python train.py --model="class-conditioned image flow-matching model" --dataset="dashed paths with two dots that lie on the same path or on different ones" --train_examples=147500 --image_size=48 --horizontal_flip=true --conditioning="class" --arch="dit" --objective="flow_matching" --cond_dim=192 --targets=["dots"] --num_classes=2 --cond_dropout=0.2 --logit_normal_time=true --norm="layernorm" --hidden_act="gelu" --mlp_ratio=4 --head_dim=64 --fused_qkv=true --qk_norm=false --dropout=0.1 --inner_norm=false --moe="top_k" --num_experts=32 --moe_every=2 --expert_mlp_ratio=0.5 --experts_per_token=2 --shared_expert=true --patch_size=[8, 8] --layers=12 --width=128 --positions="learned" --optimizer="soap" --beta2=0.99 --learning_rate=0.0023 --beta1=0.95 --shampoo_beta=0.99 --eps=1e-08 --precondition_frequency=16 --max_precond_dim=1024 --one_sided=false --adamw_lr_other_params=0.0017 --max_grad_norm=0.5 --magnitude_pruning=0.7 --max_steps=12300 --batch_size=256 --epochs=21.3 --lr_schedule="poly" --final_lr_fraction=0 --warmup_steps=610 --weight_decay=0.1 --adamw_weight_decay_other_params=0.01
Rows from block 7 of a small class-conditioned image flow-matching model, named by matrix and row number. Rows with one number within an expert belong to one neuron, the router's apart. Each number is 500 + 50 x the weight over its row's rms, rounded and kept within 0 to 999. All counts start at 0. Numbers have three digits each.
Before each expert's rows are labels from the 100 images, of 14848 (inputs lightly noised), where the router gives the expert most weight on average: "strongest on" is what is common among them. Only what is clearly more common there than usual is listed. The data: dashed paths with two dots that lie on the same path or on different ones.
# router: router (model.blocks.7.mlp.router.weight, 32x128, trained with AdamW), inputs 0-63
# up: expert up (model.blocks.7.mlp.up, 32x64x128), inputs 0-63
# down: expert down (model.blocks.7.mlp.down, 32x128x64, transposed), outputs 0-63

# expert 22
strongest on: short paths
router.22:520469440441517474547453457502463506522539549521491498410469477567506457550529542538434515436438564537418509514491493540492521442518474495540537493538435505443536423469414490484721497509579422
up.5:451500500500500500500580500500500500358345500500500500500500571500722500500500500500500500500500500500500500372500408500500571500500680500404500500500500500500500500500500500500500500500500403
down.5:500500500500386411500500500582500500500500500585500500561380500436500500500500500566609500500391500500500500500500500500500500500500457622500500500500500645405500500500500369500500500500500663

# expert 24
strongest on: many distractors
router.24:499609471442511443398451394503492383514528555539527465495496589430585500490499565538425422609466462533482503617519471547513582485488551550568448501514570401522552483494503474459460497494578488
up.5:500585500457500583546500500442417438453500431500446556500500625458500500500500404500450618500500409500500570500450500500500500500549558500595500500500412465543500500500500415500500599500500567
down.5:500500388500438572500500429555500453500500500555558500500440436500500500500500624500477548500500570500500500500500586500417500500500427500409500573549473430390500464500421500500424569500551380

# expert 1
strongest on: many distractors
router.1:503445454529457431497414512554523496523488485471518387541545479436506550465465432573571393563552478497526484523388411515519509549565446511462479495481435459499471532611580476516456523488517511
up.0:500460556500500500353573500500455399500587599386500407543500500426500500500569500500558500500641430500500500500435500500390500436500500500500500500405500500500500500500546500500500500500500500
down.0:500552500500500500500556500500500429418500500399500586500500500500500443500500414558500576500392500500500500500500500500500500500433569500592500500500608538500422500500576418500500604575562500

# expert 26
strongest on: short paths
router.26:536394474459462575585517507459519516453426427493512544553567513483548464589571451500527477430621485488501555505428518497518471351533439470441509482474458470461498412478458550477600498570489432
up.5:569500500500403500500500500500500432500500500547500675500500500500500500581635500500596595577579574500643500500500500534590500500500500620410500500500500500500500401540360383500500500500500500
down.5:500500421500500386474500500443500500500433500500500451500500500617500500500468500500500436500500500500500557500500500500500500500578500417500570500500500500560500500500500596500500500500539412

# expert 18
strongest on: short paths
router.18:565540524487461522525450492562464517482570551468411570533544488404506516515486519502446519476602563537470509505557480505443477401507412460618569516590448547425531495493496514458551438584606463
up.5:453437500628500500500606500500500500555575534417598538500500500500423500558500500355500595500398500567500562500500500500500500414500361428597500443500500500500500500500556469593500500413500456
down.5:576500500500569500500500564500500500500383500422528380398500500500500545500500500382500500500500589500500500500398367500500390576500500500500500500500500500500500500500500624500500547500417500

# expert 27
strongest on: short paths
router.27:576439530451436541598506469504512490410609495546459569507550496437528510580550516492567569446522564480481585420489522551524493396507422460531603470544506590479488516462465499532628503528533443
up.7:500500500500500542500500500500500500500500614500500500500500424564585500582500500500500500500500391500408584451500500500534606427607500500556553500500500408500500458417428500500500436500602500
down.7:500500500500500500535500500500500500601500582500500500500580500419477500500500500563587500500500598500500500500500500500500558577500500500500500500500403500500500500594500500456565500500598616

# expert 31
strongest on: short paths
router.31:470414561444416533546456484530493486453526579481497578586530494560468479538542577450550551435620486478540473526454550514527432362528455489527543482529466488533442469493490552438545506573506418
up.5:500500500500500500500500500500500370500500500500500500400500500431500411500614500500420566598500416500500500500500500500500500500500647425500500500500500500500500500500500500395500500500500594
down.5:500500500500462500500500500500500500500500400545574500500500500661500500500500500500500500500500500500500500500500500500583500500500500500500500500500500662500500500500500500500425546500500637

# expert 14
strongest on: short paths
router.14:573384469470407618602469521495549452475501465497493546487520486564499479618529569487495552422508533561468559507428521480490458397523477470451573485568447589455476410484447475486582441504556438
up.5:581415500500415500375551500500575500500500500500500500500500500500500500500500500500381500554500500500500500408442531500500600500500500456500500612500500500500366476440500500426500500500500500
down.5:500500500401500628500500500500500500500500500379563500500500410561500449372500500500500500500500500550500651500424500500500500500408500500500458500500500500533500554500500500500500500577608500

# expert 21
strongest on: many distractors
router.21:518533503483567564496552409448583466456506477425535565499520475505452574463419576515552453567436501471530414463559522405493476481526565468509459514524533471509458569517486537527476465474552564
up.7:559500500500432500500500416644500500553500561500500500500625500500500500546500500407460500500500500500500631500500500415500500445500500500500406500500500500500382500500500579500500441500500431
down.7:500500500500500500500500568500500530500500500409667500500500500690571500664414500345500500500500500500500500500631443500500500500500622500500500401407500674500391500500500500500500500500500500

# expert 0
strongest on: many distractors
router.0:518495504535577537491465374506512479511609520513526455468513480595498471458482501483490386504546522498497476549531502493488596345441586553542453592507506414550540611489610492495573529475516493
up.5:500500442500500500435330355375500408434601500500500500448500500466569435500578395500500500500500429500500500500500414500500611500442584581580500500500552500601500500500427422500500500500500500
down.5:500396500469420500500500344604500500500595500500500500500500500500623500500357500500500500569431500500500500399500500500500637500500394449500500500500574374399500500500500500500500500500500500

# expert 29
strongest on: short paths
router.29:503492522435480498678485571521444475488477493489491548488527483508496508539460585481553556401596512458477532458529463525487499421528441450491482529514457614440470460501573544434639513531532407
up.2:500547500500500410500557593595500500500500500500500500500500409543375500500597500500500500500500388615500500500435500500500591369500500500500500632413500500500500442500500500574500500569500500
down.2:433500620500500500500500389453584500500500500500594500500652389598500500500500500391500500500500585500500565500594500500500500500500500500500500500321500500500500500500500500500500500500500585

# expert 9
strongest on: many distractors
router.9:558525591501597483495496423570439607471527508435511501514515559494508587502516481436553523511417607478476536560490502670484344533591475485482526461529479529507521616535530488539427495472523539
up.2:500500615500500500446556500427429500386500534500500453500583500500500500500567500450500500500500572392397500500500500608500386500557440500500567500425408500405500579500500400500500500500500423
down.2:500500444599500500500500419500500500417500362500391500500448371500500500500500500500500500500500500500375580500500595500553425500500437500387618500500601500500500622500553500500500500500500500

# expert 6
strongest on: short paths
router.6:490430500427364519625461543504503481440463493504472577557554560545463512630489592464498588456571471496458494471436495499559468399561476495499525481487488531468528456440463481569610424520529447
up.5:500308500500436500500500611431500500500500500500500500500500500500500500500500556436500500500371500500500500500500500500500500500500500500443500500539500500500500500299582500328500343500500500
down.5:645500399724307500500500605500500500500500500500500500500500500500500500500500500500500500500500500500500366500410454500459374500500500500500500500500549581500500500500500500586500500500500500

# expert 30
strongest on: many distractors
router.30:448503491527467479404596409522534460583493568443557509497470485557450475500547600512431482487475514582471588514410522432534561390496529538490476520447516401491485487507611513443477503426511454
up.7:500585500396433412500500394432409436500500443500500500500500616500500500576541418580500397500500386441500500580500500500453585500500500500500401419443500500500500500500353500500560500431500500
down.7:500500452500500500583500434500500500500500500500581500500500338414533500451500500500500500589449500576500500382500603385500592500537400419500500394500500351500418500500500500547500553500500551

# expert 13
strongest on: short paths
router.13:528380451510474499546396515539471454534520527525516558484568479475475464471468451454517533497622458534462525505536429566536503342514375526478538467491407564435491440479468442483518412577507431
up.5:377500450613500451500553500500500438500500554500543500500500453500463416500500500500500444500394428570500500500500500500500500342500374500500536500500407500500500500500559500500592500451500451
down.5:664500500582500405500600592500500500500500500500500500500500607408500562500500500438586500500500500500500500500500500500500616635425500590500500500500500500500500568587500500500500391500500500

# expert 25
strongest on: short paths
router.25:532438516412413500569498460510483524495388461484488520573522545586449521607476547520496459386506554489520498411548522561532424521592394392478549500557444584449530449515510426475531466559472515
up.2:390500500500438524500500500415500500500500500500500394500500500659542500500500500500425545368500559500500500500500500500607405500500500581500384500441558570500500555500500500500559500500400466
down.2:500426500500625529500632500500500500602500562500500623448500418423500500500500500404551500450500500451397367500500500609500455500500500500500398500500500500500612500500500430390500500500455500